From a checkpoint of a small image embedding model.
Model: 4.64M parameters, 64-pixel images, arch resnet_bottleneck, norm groupnorm, activation relu, widths [256, 512, 1024].
Training: muon at rate 0.0031, batches of 256, held-out accuracy 100%.
Rows from block 4 of a small image embedding model, named by matrix and row number. Rows with one number belong to one channel. Each number is 500 + 50 x the weight over its row's rms, rounded and kept within 0 to 999. All counts start at 0. Numbers have three digits each.
After each channel's rows are labels from the 100 images, of 14848, where the channel reaches its highest value: "strongest on" is what is common among them. Only what is clearly more common there than usual is listed. The data: made-up ball-and-stick molecule models. In brackets: how many of the 100.
# convs1: 3x3 conv (model.blocks.4.convs.1.weight, 128x128x3x3, each kernel summed), inputs 0-63
# convs2: expand pointwise conv (model.blocks.4.convs.2.weight, 512x128x1x1, transposed), outputs 0-51

convs1.58:460536505595578500479552516597591487547556505515463492509465461579497435529489520478510504519481627500507541472542672385477464548544588528558560487483488566576480568548494505511504530513506511
convs2.58:500477548548476462422527468597454539461428482555484496461495470497531475466475574423530508478426532433533480554495564504397470549412450476482498585478444494
strongest on: balls: three (80)

convs1.8:507575488494536488522454539525531508440534470479444470552541550474509550519447477508409542450525569528478523442572471485491505519492502612574529516484558556552513493520500474532507516501529472
convs2.8:509471443500464495564435468390520469484413435560468536404391537529453454518453477475432507532575545505442422561533471525360578482452442471504548561516421501
strongest on: branched (84)

convs1.102:519555512518466523522552512503509534539546522518485525424541582397525453537509530518509335461506409478405426337458439596498512520515427544508561509475544499549502480558505457535469478502475486
convs2.102:493395480525448524508560439396463454500565513467548567449417553538515490596496468467537436503503520469459512491543560492472494512475464560580455513514419520
strongest on: space-filling (63)

convs1.51:445432457428454461501475592483541387523479351473561543607530535482551555491478482501608590492481539551460457556507544470488465583451652639561503442521528468399439500440505461456455468524451433
convs2.51:505490506487465473477434503618531465450529490421520470426418452456441462477560430463527470507525420532527507499612571486488520449504472536478466494439515548
strongest on: space-filling (67); balls: three (29); balls: twelve (28)

convs1.15:490458469446468487514476481514448477516477530498482516517483464539589564475527468601532575536528402527547487483593471517483559549458499524549537490455453491407477492504511476454465471516473430
convs2.15:401538571551538504431437500576442500539584474531429458388519562473470498529491486513448488568446542477519507581431475518468518440447480424532556413437456550
strongest on: balls: three (37)

convs1.123:511492443457471504513482447498483501418499475541481489493451625559522623538552572449429573496530483486653506476561488411515437521494409427501496496461424447447483486444505553470496482498462477
convs2.123:548557500499546444502552507408557504452580425538480600583503509515526506463524469504419458517506517561416435440531561516445465477482613509454480503565494426
strongest on: balls: twelve (42); balls: eleven (32)

convs1.112:542523494516543562512544606518481453566450580499411395419495496478520499497494374476474596474447546460418516472570523468421420388486435608523487540481495531545527468561486530495555547497543589
convs2.112:519446405507504498436504472443502557574370520479484447497519593569558582413444523481496511529457460466496559493472484456443467560515533609465501579567421544
strongest on: balls: twelve (60)

convs1.41:565448457442412487496521502392453491518547503505416443436444508431480516511496499396519321459484366518559469405538479613548467469479372512454509512491506463436519474457481527495542487488465561
convs2.41:434559529511499554448452505437524491437498536427527515480468452485541480503476489531506493559476461500576502504548568494414417596507510479451484461627456510
strongest on: balls: twelve (52)

convs1.110:480486420526434510485433492439573454394456490524429543510542430445547463459554503568458378609498569558519514496491477415540583547548503527548527517476492490460494516452493458490514495513518382
convs2.110:458422499390518503533505414532519450524448511439607557565501478508493434563519523517569461498543489492502499476481508490569418641433481555547520511552504476
strongest on: balls: twelve (46); balls: eleven (33)

convs1.119:488531553527513520497523532589523515597534517524563430528483446607476559526507480536471597459490422527487633508643562498516438499447520544490471535505502492584546527480490542520515538499542571
convs2.119:471506536474501443482471485555581420553538566512346468544502393494453475454489470433542528504540445517507604469477520512466458637478436502503603553507570579
strongest on: balls: three (63)

convs1.85:510503516498478527494488435501513515585553468483390518547449559476505572529495490502462439429558565570529400573537694411358545504500660548526589514546486539493477567516490517509471533485513496
convs2.85:428427469517546351515435413519555426491577512550590537574562445492418554484472464498476582514541608487464418487491545554489478494435475446567561467499593536
strongest on: space-filling (64); balls: ten (30)

convs1.38:510512538440445480507494470476404468483507510499508521530522465567417533481509547457544514491563359512523492441458377496500497374436364442441397469481459487476426460525502440463440434487445508
convs2.38:451573527545405474524535483559409455453647601437451534570431490440438403542461586485381449573438514490530409487546607486416541449589368497499395513558533444
strongest on: balls: twelve (46); balls: eleven (27)

convs1.22:507477541507565474506467432455377474468440528522526458541540439550534427499606517517529445615515415425490502573450446583531468534515441570449480577536537551501612398502506491539538513493557551
convs2.22:502434442576489503592543498536377477448409528513429511518529585503531411547538542462488420518471519496478414491570587469472452485555415458472550530535415494
strongest on: balls: twelve (34)

convs1.90:500512556516534539522491549461499606439579498515477390393536554505425465544455535606505614428526495540485459436558560477447488516597483536462603532517540550505502526527501523484543562503563527
convs2.90:525595476534472456582471476394536500470464489625530502419399419515477585497500479480480447499526594426479562495560567529503433439465522490441504487509522511
strongest on: branched (91); space-filling (88)

convs1.16:477488524517516481496467500488587493481496480515479508533458484474550473562532536527507627588493648512570551476549648519479441523603522541559568502514518566565517528423496511560474543510521483
convs2.16:405497488525538493523512357528527504413428469544535392550429554466516479473541506450432532477514401365468487460500532550402501483451513577505576456471497487
strongest on: balls: three (97)

convs1.91:470542516560506529506491536533488475505496476495468431467482527553407480544496521532476595465493321557508557463579683498501435588534594551532546508468438481487488477498508472500467499504543448
convs2.91:464450462501530476468432529498487515455482576477530550443436436461451503473482497500513576475535472527450499428490483565436457519410564504516436512490397505
strongest on: balls: three (100)

convs1.71:508510464434475433491425416488380446463471451412520498526524570521536479479549487554440482517513489505541531492537455399564514465470448314460399459427472505523421517495494452495450408506455515
convs2.71:586543579516537453468513556490452547583451482411561482544571525510471515430506460478555470474528479463510512485451486457572452504540481479570463495518494492
strongest on: balls: twelve (45); balls: eleven (33)

convs1.83:536522578551576531509534419575507546579578497517440424507416548601537522522468560539439556471510513506494571484537518457423468456486423493550510504470562531556512551560503536548499568512565498
convs2.83:502575417498538503476450549355424520463367508409434427474479517486553493443430416494487450496520504438476504518489501527519554535474556435499584547537520490
strongest on: balls: three (34); balls: four (31)

convs1.3:483503392500456530490465496474443454435404509481471576586482407440572408460582559473532382664575560478526562558506496514547523526475489548534559490479450484476515449460497502422459431505449432
convs2.3:595579522516516523506486595557516434488385495460378398447505502532532525516524500501425476470532436485463547464529455496515470495489566442499532522507523534
strongest on: space-filling (73); balls: four (43); balls: three (41)

convs1.28:539543512550544507510515497537443464486514430484469502446485578581440494540464512493542519518500521452544473460552580521505501563508565553517567428468482572502504525486490521499518532507527543
convs2.28:488450498575520465521450539507493489535482539508480599441545514565510443459561488526521456466478556525514555500476499403432519485497492492541500515533538428
strongest on: balls: three (99)

convs1.24:476558616521539531496492468522455523511526517504481515492571501484438398440537531437505412553539509473416480452431435534516506557553540556523546548438455488515531558606487532512481491487550436
convs2.24:391514473496457512564455511557467468489455557516501536478407571527548490671567532484465529487445478516477440524545466500494517446582508530497395486534392510
strongest on: balls: twelve (28)

convs1.52:495483518486537515470479500441413513418531442527474491552613509568576488484504539448502510589534442489514428613367485418505491517484533451548467514515449477486519480554498510526531523501508547
convs2.52:516553478448521451544509540483571463551523488543469392574512474444535464498515563440490488480515558422551519507454516552627621365423557514423516468463516440
strongest on: balls: twelve (43)

convs1.115:487499471525562479495565535462420530510469513472529464492510428614547548500588564515528665525519378502596491468562522486443442568491445477489548512505499500516525491468503509531495490489480537
convs2.115:549495367492499552614497539525455498546603556481577493463545464472537489461414554450470484489546526592493574365484480458581487556540465532544587521547595412
strongest on: balls: twelve (36)

convs1.5:489461459452491506489579504484521514522517501529453510545547511443621531505491512526511409487480492419489359480428362476419517482401504519474464509539516510430497494470502537541490501505462549
convs2.5:547543507551539454491498500495529542496513454464511447578449434438429526519488519511506467524529508518487491541493608551484544504426577537471451566459554479
strongest on: branched (88); balls: eleven (29); balls: ten (26)

convs1.2:503517476536568531511464531531499559509486506524419466414533471471530462512396442498465423439474523444461516475567506657520545509527560656611574511446534513552556497534492540579555558499549507
convs2.2:562462469534561479446463537421400545549472530523459511529446566474459485521534488441503543522411498515517505463504410523513487525421495479469501434510464346
strongest on: branched (83)

convs1.34:499456454452448478502501477466488462488502473444528547546496469493433544485521529579508478570553399615450560465573444476590484408493316366407335429522472443470475494377496451525443456481459441
convs2.34:502498522502519507504562475503529525491516513543540703536497545540398423514507481560430562525473470503455442464507509488407387629507475501543489478524463537
strongest on: branched (96); small balls on sticks (61)

convs1.124:439422453438480481481493470442452496551466437526517552513506542557525502492502552557561603548516477533478485457515507592528456551571445602499500493423445473385452447442502441401513516493488453
convs2.124:441427536508572515543485543609459527534438512502522482378536484519640577546389534520448506495539431571496643408492542478533576550540515527490530527548429417
strongest on: balls: twelve (57); balls: eleven (26)

convs1.122:502479498484518499503507496521508502571536459501559432445478475604515482529533583542497655436553329480490557392551559526534491527460466490451450484551558531552522572525502551562533543511503553
convs2.122:464409518528478507470520455478477451452432421530515405479515484572525566506470509466524444401470525492484455496482438528561466498485511408475459472519455481
strongest on: balls: three (79)

convs1.25:479520485463472483494524525519543452513510556499484471556416467493436556466556499450510620501560686431508611573591557525556480484532567553518580490514469530628523596514507487568507505515520521
convs2.25:480520547410428524492467471549538528471500439451484549604478528471419483499549487495503521554477495499486443524457564513477460498506548506492461505435457547
strongest on: balls: three (51)

convs1.60:493511488592506570481548552589502474565506478499515456394570529533448517494497479565512517416469341499480447531571532566466518526488541650546596557500516525499540552542500495475522550502563474
convs2.60:607470498483466415420475456407539473478599541562519561471538486555407520520538486482494553481521547556557424489568495469432522528449471449522407570457555595
strongest on: space-filling (71)

convs1.125:469493455462495488493533512538522485582526437526541482501482542545517578520514535577503553470548350574486524453521576583507483547547463626459538481478468541535502550474499519568549496499496451
convs2.125:480397411497449473488489548515521474465540555502472498544400487475508521524496424522415469521424449456536421508516500525559490411571528443515444466503518465
strongest on: balls: three (87); balls and sticks (64)

convs1.118:465548513519562529504546529530538519521545523524517416466424467574533518528546552591434617433487482554437496502467592464474516519507498589402525537555526589521511557566503521575565557487550538
convs2.118:420506471582484504439448506491537511556550429500480468594530427458494494416481473502489535488484521508487478486513495482602600422546459474436499507458593513
strongest on: space-filling (77); balls: ten (25)

convs1.74:503469513521574482468390447453444422452441539513570386542546555583512456559478517495443551378434406486514477458564465508417474473507461485477420480417457457478486475469503566514502516493463589
convs2.74:496548605550467487404536538478461517511435496526396443389514473504588479531462434496504424509566546585586505567444494501439468446401479485613460543473506532
strongest on: balls: three (30)

convs1.54:521460486417432463531481505505571459538521467513486601594479549470526471490529539472439418509511605560533478524525706429500431531464607468514460490585539519535493574447516483539504524493503478
convs2.54:488385487481474499428430557591501559475447510490552548475496570452357459464448445543504438433552451534462467489482439587555496591532453496494413461547479565
strongest on: space-filling (100); balls: three (90)

convs1.96:490520514387476465470456537537558519538485410492472653393451506418479501520548508498614481558503453552538459502392484382513531495559402488529525481555470517536466513472483455507457499504501518
convs2.96:450388476426496452423515413465523499475492455474547518533538496516417445503487508477501461493510446411494495429534530451415389521480429519477413473458489500
strongest on: balls: twelve (57); balls: eleven (27)

convs1.47:495472466494576497510484511498424493522469469488570387499450644546476478521457487531450633405489493481424495443442410493438394367500405392439514501492528454500540469488499528451515501481528525
convs2.47:437427463494574552475521574541519468552606486411567530543420474460634498466481520483463486598538429543484539543579560449572532524537533524598499577506558501
strongest on: balls: twelve (66); balls: eleven (28)

convs1.79:522504536479483474484476484495423485385496505500438465528546542438444466505484509514402432517475623417461452488359389404475524582455585503493570502467517465551459479457506492511485484515472505
convs2.79:497562581533597561461469532517566524421413529480597486534490486449532503459481487573469507498464522412511490541528478516396579471480515507481469515527535505
strongest on: balls: twelve (38)

convs1.1:536484397513490530521434484452498458435493493536407470503474556396460506491508519475430506408466574499466572550630580624447620556500592593507575541510469519504535504523486522488531540495534459
convs2.1:439481557507559479451417502580509481536563448490525479590492495406358532418505393539490546577540473455503413552455530481520528415554525457518537383482546405
strongest on: balls: three (92)

convs1.30:475542476464501490524529498515493478499558501508451404564475547407456492518507507459543416481527564515511503436470546543501431540561605612461567491607546560605497592552512531556516518510524552
convs2.30:557587425506527438553462504587527552544443526495501327527552451464492568457429484554516580522558532521600546559425491465532468536462576441485538513486598419
strongest on: balls: three (86)

convs1.84:456499520496524495473423461468559550400513505491410477498461579509554535516486580472509538534494646463572488585540511436476567553525583401588507484511542498471472496518491487496514500483490514
convs2.84:425421524545500403446466482515615538432518509532568450627503554523500502425403441515452580512578495453524510472450552563505557478573491501470545472516525546
strongest on: balls: three (32)

convs1.101:487489530506456507495464458466504476476441523477558603547497426470497453474556520459609400699542419501465546478567415526554529470484407446423373484498495495485502462486503473533505467488444505
convs2.101:490428466454442527463516535508413460445437480471525507450468445459501453593477472475512433480527489446553461433478403506532512361526517525430488540357487639
strongest on: balls: three (75); small balls on sticks (62)

convs1.37:471453475498460547528612476467532511506536463486490494535430553444516546533488500427513455475513483539397481422411451511510511397425462457464411520442486410410497469505491476502455468505508475
convs2.37:484510474453397585509571484539607484495590569493543542497592521550470509542515542444556454477495435593461454490525533565554413453393403467485451549428486585
strongest on: balls: twelve (46); balls: eleven (35)

convs1.31:473525539460528503520491603442447564403579511560525505507524431481521600493532565524535519499520567482572563585564531587540518557456595611519570555536549506525556525511488530583538566509528494
convs2.31:459481433496522465563561466509435478542470483473517443545445480536379541431485585509543486490525527473469550477513446527637501477485575424593623465444576470
strongest on: balls: three (70)

convs1.86:494452498448451505513556555506542512571573455500481512410536533424592412456455504521556342495459393503520484450505506565604472503438445589511532506534554551464526545541511491552511506527521534
convs2.86:623461535509508565481517569480522524549411603464524488559497474502601505473493495532518532429504559481495487515544500498527588513477494449505508511539566523
strongest on: space-filling (71)

convs1.76:509464424496515508498510463443408437442467444484540416574444521559493510515552582488456601454504487510492469512454472366468514444431507379443439460509546452473487411494495500498453525499540461
convs2.76:620440411564628443484513535632384533616464517524492463450520466505515572499566470552509492468551507475509504535482451413590442460466569504512475522515578477
strongest on: balls: twelve (56)

convs1.93:470520533550496551514539518497430464599492537560556446537546443599526540471468515520541542436530451411567510449567577519476410561473483477553494550494575538454555499560499583455522510508555543
convs2.93:499417531504451525419500466566430511605538542485456543496466457553475561522541473510499587477561383463520559471477556464536522499454552501550467492493428507
strongest on: balls: twelve (48)

convs1.9:476519464523470526500548550471530498514486515537460533535531441434527580502500446535467407471457669555552560519509473581599563562503546680525559546504532466488505463465516482467515502513518526
convs2.9:472383505449541421499416450522406498494451503491496524454439492471561432534557500460485487483539495442410522499557457514436458497499475434507505452509372450
strongest on: branched (83)

convs1.44:534447423451432530499540452405514566452488535466503422436454490469472515512536518468417545470481569502487495505401460440593483421476493469411470513448436504396465504479521456486489498513494515
convs2.44:509578515446501488539533458551459521483601586476598469404563501492574388478383462557537470557472494563476469506524490531430507519539540511464439509433473463
strongest on: balls: twelve (42); balls: eleven (26)

convs1.114:504511523511512498489466426447468524455521475452550489533526531633561529541556591604490645545564410569535555438517581478513440527517518543550527489450460539445471511484503450533485498495528363
convs2.114:429541490505514481515482565518481541437466494474425433458483456496653488582449574523500442517462426525475512511464459473449527560477529543436537453499498526
strongest on: balls: three (73)

convs1.106:490515471538517512494448470491500509434454486515483520528403562559448469556538511492507531512498632534423572484616550488536526510617543484470555529513493508515513492491493500513489524507533499
convs2.106:455421486527481509544430451457528467493504506469465490367497504495420424442424467513419505461503538423488466442496490535448485481477493487506490394518476469
strongest on: balls: three (92); balls and sticks (81)

convs1.113:472493486485511504503435463473517498497515461503510548526455583513460586534465588496576601453545511584402514437571639465447465561511592566512586510456524476422509506416510462477467471504517369
convs2.113:538423361445518465518506438499482458528461491461491389500495528466504430556536539528492489514515544395527492531493494489520525558545418530442420444482445405
strongest on: balls: three (77)

convs1.68:509516534463494470492481485494533460478399484490488400544559458597563539455505456526456546475519613444432492539448465472414472508513572571526498495443485446474485440436494482439488479505495441
convs2.68:468639415497515611464525404569560518447418458469521504529531511515442536462455498477522493473512566469462482537473477492466582595519545512519514509521472466
strongest on: balls: twelve (48)

convs1.45:459411448444449418490479472467464509481443434483525524476508488496495506495512535457586339535531297544555500382553436565509433445490423469393462420470453466410480484450500469504441450508404446
convs2.45:466521541516518571529577491478537502503540531469567583476490498540392450542497517584469476532509458576477472457537527489483426660501432640560485509539477532
strongest on: balls: twelve (58); balls: eleven (34)

convs1.111:487466441506458403491412426484487424450433498492558576628536486525573562450546546475554525552516454538530527558491436464439485441416514481521459497478479436421447432478492417456438449510443451
convs2.111:473550448432546475432559510523476535531658492512549458534485469431578485512476522542498562533601560439465495510554479501582489508501587529497415581510588486
strongest on: balls: twelve (63)

convs1.116:528443515459507507502469486424413539493468465524513487479551557516587593473471478558534506435505545432540448509498419561440483472481438557541482520486568461387526426466497572448518545501499468
convs2.116:514511530441459609466545404523435473454538524479498564511589540626487441571531521484515516477488516477460509459522496470557437525538507484448441526484524462
strongest on: balls: twelve (41); balls: eleven (31)

convs1.80:499490433455453490511533526437518447491478532481517484450447489537534503490537483520439467517512667529477511506501593456464439520484540595501532492533541528498493522525501477564473524491484446
convs2.80:574510515498423495494532402486462463480460489476436561497499564501415438481464487426448469573504516459482429440492453536388567476505440459442379530457430524
strongest on: space-filling (77); balls: three (44)

convs1.23:500519586499568522488529532549478532622520525542656473547535490517522533499474482579496513393494531450442459510442402575458513505452510497453522525599551489555561524508506560545547539493515656
convs2.23:510440545473497509418551470439502462526500456496463507502461622476564469519555447457514465537429548443481506513534579508500479481557459460467354440478398545
strongest on: balls: twelve (38)

convs1.53:529497505505431503482533567493529538465460517531544444448474436430533468541471545595562395448525538519503507527467615477513508472488543630431585518534539576530522593536504520546538552510551577
convs2.53:469520483452444550464596386473488480470507470529452474471375558552536553538535498493427516528436511515488433605525434567396530520518546474554443582469406634
strongest on: balls: three (98)

convs1.50:453508440543536535490521478515545508482534498512495551509525439520511452488484516473505572459497492574557512499436708354459540611555608519500581520507439520470511510499496501483474479515515428
convs2.50:419523491445428454404496600559414546434430477412461475395470501525598514529467572479462551435511503522522549457439594539506463400423457476456610499487521426
strongest on: balls: three (74)

convs1.0:450424462474438512481488483431543487478435483505424561503555509420484490447514514437557404533478525527645567478615441627571563527535519565588548473446438384481515383436508473444450486504452446
convs2.0:450466471458444529533502455579570553563538484518407474450509431507479474526548436471529569559491500595505557510441468579518526534510455476533557414481514510
strongest on: balls: three (79); space-filling (75)

convs1.55:487474417484438490514438443440530493411477447471506571504562500560513564476556493563574512567501470655459554574516552482492556601537517620507527494424440423418453416387504410483438475502443348
convs2.55:379474395488486465501466510587495447513625397448518559412486471520507558494533413534542456440481500532492534483513510465647414400441478539551469405462489439
strongest on: space-filling (84); balls: three (83)

convs1.109:509499486461465473529576542558506447541524543527484552622499498410466575467531475514456413543517579373514439521401427452516525381417492339396441476577506534545495511547503504496500493490491546
convs2.109:504506462478515622477493446513449488496436516507535443544530565549485527601461507568511613511484515463498506488518540470500468555498603470458503552505483554
strongest on: space-filling (72); balls: twelve (50)

convs1.64:470516476528470429491515555518474469451519496492433453448488493560484420493513466553447499478482446394385492408618421567410380436438409523533423481528506499590538469503489497437494472508431511
convs2.64:503590512548549477490531529449525538536444515421566498432620457463507414558495447545467460456521508393478515561433558499537511420455502442441441565519460477
strongest on: branched (84); balls: twelve (43); balls: eleven (29)

convs1.81:530463554454497486486464460460424522388484528531532510532511510473546524459456421570517597619547403500513419534439402540395534466460418590464450486453450505450480496477504496492511518511536462
convs2.81:411533503487549432490445518535522494502454498623482480483431452458386482513528508498557547521507575510531535461523520517567498411466505498527488508460525451
strongest on: balls: twelve (56); balls: eleven (26)

convs1.70:504512585475553507499567564556446548510561528528520367495505515551498534504495490501409571407522541399445393479435497460373481458450545495441491483568552544507532522577495572542537533501520582
convs2.70:563582415449577471502493419535585499456398483461498532505514428537433520429492538464451580492476531499494530489472497534494515475513536556573593527564516570
strongest on: branched (96); balls: twelve (55)

convs1.63:472509454470468532481471484430522503452518507493475556465476453474578531490502526395425457624549571458507492492359468462471532528560459436501501505481492521502504499498509540511535522502506495
convs2.63:509524500519526628498580494387430471439605506498526531563472410467522414466520529539376482497499423514564542550470522463511508608477455498460526553528643448
strongest on: balls: twelve (31); balls: eleven (30)

convs1.13:489465412473487502472514464519526494548478494489434576504575434483526534468571521429550394617534525507600510504504465626540588564520518598501542470446515470495520471456497513438462508507444464
convs2.13:452511460477589489447488441445485518486587599494460438469398480509601594475528453517381530514439482468488515482431548534478560572437512504499369513456440471
strongest on: space-filling (70); balls: three (62); balls: four (30)

convs1.42:485456379488434429494406437458415456461451398483474549524404538434557520512481532475526453551514370573511535504489542546530515471506441437405491429410450443459458413428513446476419446492445425
convs2.42:481453590528522556467483498466545469502508417502523513472487398547521513579527446546513423440534414524486527435624470514485491507495562492520556521557372503
strongest on: balls: twelve (62)

convs1.98:502474447467458446483493493457501472519515460487475631448481481500594435477513504487556464564503488535548510576481329427510489413448361434526426433431463488484468501469490478487456460513443478
convs2.98:408469532426486446442573385435441444505561468553502446396549448548491358495540558449471497447526416565497511568533532535500527613493480494523570543543537559
strongest on: space-filling (69); balls: ten (28)